{
  "encoder_widths": [96, 144, 208],
  "decoder_width": 256,
  "muon_scale": "original",
  "adamw_lr_other_params": 0.002,
  "adamw_weight_decay_other_params": 0
}
Rows from block 15 of the image encoder, named by matrix and row number. Each number is 500 + 25 x the weight over its row's rms, rounded and kept within 0 to 999. All counts start at 0. Numbers have three digits each.
# b500: branch 3 reduce pointwise conv (encoder.blocks.15.b5.0.0.weight, 26x208x1x1), inputs 0-103
b500.0:522462502571494490525490496488511563495559426495515484529497504454470520471518535517466565519529486458512483500458512519486474414513461503530463497478497508510471517505487506479488481491520513486515499434519537499475488491504539507477516511484541468493523504482485487520500472502534519464506495501508487510505448
b500.1:512466524618478496581478485450470558520586480517478503512454492474491498485485496548481603519553495469486515478459487490489509443518471494492457510474505495503498492518513495485518510523481471526510514521489521491484441505485515507481475506485489460510522483494455528505518467490506509517524483519499486473513499
b500.2:513515491502494515467528510520503507488492533511493517511509507550497525528501506511509527494475490523513517512506474499497461499488474469469518488506493505507498487511476519498517482496471495522504487492487490511503479512513488511493516497487493521500491492525514483490492520519506507503496468488499516502537495
b500.3:472466470540532522563491534524486544521537494500484477543529505544464476506521523582482568536535488474490517494520533510514494440553473509530464476478490513495495520503512524498524477539485521499492533510514492504510495521510517487497488498536491485504509493499487491509489473522503501493520505542466503495500470
b500.4:541465522602457459531496494452467586473579531504497504545472494487482494523523461511512601515514493505516487520471497496465535422508482481504429528484531478485470518544454481492484510495508489481493498511513500485521483511477470485485502485479509501494495482514491483471504527469482517486488527486504494505521502
b500.5:491511497474490484465558473545485469473474483497535525501508482501496516500463479493487483487503511509538481481475489488478478467458513463485535488483457584486477499513492527490513509509486569524512522511492498520530514467515500503519499515493524483529476499521516454459542522511508521489490517522496505533487485
b500.6:518487481556473471528452518483462559473582486512509509502505498441471475507536509475476555478521418487528454506513518494455519445469482493516466527508568520462490493526530494510497488468477494478484495510525497475504502481499497497498499488514497525472509489479506519482516501479450504502523517497513491486507492
b500.7:495531497502501513495472480476475476501511541483516481488481483496524517506517518496480517493498532489473498471510500472498496505487485508488490497475459499487527489496519505487534483498473487493482489495533497499495504511519509504497480505508466536508500493488480494528506507522509499507489498534496526495492497
b500.8:497471497477499508509460493493540483509489569509519487483520499563521511523473531493519514498486497555528501495485511529482490496502507481499499487469516479521491523509477512503489485489539513498491495500497517497504540496498491485496514493494491492508498522509496509507484466502496493507519520512514525517485492
b500.9:646474468517488499485473536533495503458530515490471503482521489526468575482499482467495497466513545494606498497504518499491493518509519546499468513518553591517519489504483495491498527497501488495499496512484483494490496498530534508504494528505492508516516479497499504504510530508513496512517468496505465486454524
b500.10:502488478474489496490463489477505497509476470497476476493516500516456487477461533497490488495482464560500420497495518506498486481500495466477473496499482486496499509497496481483531519492520519496460509509509503502496523512486523504507491501498495522505520495498511503503512490486487506469527514498513510534501515
b500.11:547453496565491479553494481468491565492609490499510470500474482524465509512551486589515627498516472512521453503469517499511494417500454472519477515501523481513486500537492508495484513511516499492495512531508521527498464504498494504507495517465502499530476505487505503531499505495512509509507501513481470494476521
b500.12:449464506553479498496500498440472505514543487509461530494512475479508452523525538543447551506525493525436463516528492497498492450471509510503472542487512453512470509502506476536519481510503475510518524519511470476498495461511505499472526495485518502498499511495493527506488516519492505492489483509493505476504507
b500.13:499424520585499504551475515500468587481589445469500488501453473510506479518545525527471610514525447484514483508450491532507491455528461487485488449518531458499512510515491488506498515460513513490499477481463505487464565536509487499500526518499479510485501520496481460499524499496503510514508502479495460513479525
b500.14:463489499520509491549537488515453490479523511491502513513528498509524507487493535599532526501499488519489492475478503494537467511534458485492527527497438524505478477487462515507489526506506474500492500521513450504524488512489478485531510507466510513550485499492502479472509493495470491478489497489480511561545484
b500.15:513494450491530467486520553514468507469478440464485512488491498550502498449444507508468510532512497527518447472469516556510470413491491462525479468449512510498461515511483501517505461484492484488493505509502494488459485501486499509472521502493505476478498518444471488478513491475517527520506512509495479476471483
b500.16:505503506481562490524480489513495488488513520505513479504507488482516506522479512515482518468474516498495521511516476486470512535531504497486504487503466507479503501522505499489527511467481496492518517524500498499494488491496495497497509470485514514503492494526503519503525537471526523497505508490516455502521494
b500.17:508478486542489494523483481489467531514549471513553495542520509510499479545530501557467527513520444469520482476519514519462552441530529502541501521469522489521471488508520453475509543492525491514503508520511515523482461490520519533537479476502543485520567506505514529502503497470480499504492517473476523519496480
b500.18:500467484604523492559472503503500522498595465504477506543465488507454487503519494565494580474478464485519463534479557524480483443500449460514451494493465530496485468481485467493528469502500565505483493470506483493484512466509463505546518504492505511509479506512522499494486466507497469520486523496508517503469446
b500.19:520494494448495487460502516522511490529446475494500585497519539486552531480488498459510448487539552467508501507505533480536519511481524505531556482495495515503517519510488507471499474490499501488472494503489506492484501502498492497462491499520493486493507503509489514482476506472488497487490502496535503528473501
b500.20:494487506521506500520497511482483474463486516500437527489502487470511482481471448487480491536508476460467539476503478493465514485518510469501500500491460486516500496491477483506484507504513486517511480501502486485509505523516490502505490478506499511476513505511487481504506504482487498502515475494484466485496506
b500.21:487499467501536478496503466489463470505482448514524531509479480485476473442483566513443512501547470575485428481546523506500478483525457493459483525444461482497508498516483492478471514499487487477470496534518500493510472555526491524485484519513474519491512533508488496469518512490520517517489484491496500515510496
b500.22:513497530487519504500473480543488522494481535539500518491527517494493520477505485476525482530499542463523540479494479451489527513524476502520490505516496533493496510527505504520548533522491504501497495498507519528508495516499502497524512479511501507488488504481499526496498521486507505524516499525483511495499510
b500.23:560530514499482488470543467579531491514475547523487470502491517507512536482455489471515481512497547488542474509475493522472465473450490539529503477475510575489470510510520480492500523487519516495487504509513479499528485528491489502529508510496473515499490489537548516516476474503507497493516507506505515519547523
b500.24:525496528610471491532529488486463607509594455508501464518440521507476494552525507538481599490548496483495497497483499500474493425528535483481439487500518479518500495514500511499509495488509493499474497488529497496509488497502513516475492484534507515491483512494516510461527476504510507498476514518511485519500498
b500.25:582473494518428519488468507522528482474490531495522506485520520547521553525494471476514503505493560505572504493493500486478510492527505501507488516464542552523502509498514506507475490496499483511515532508505510495509475493492522498514477494471492514498476498488498515499516493506509518509500498505557491467512502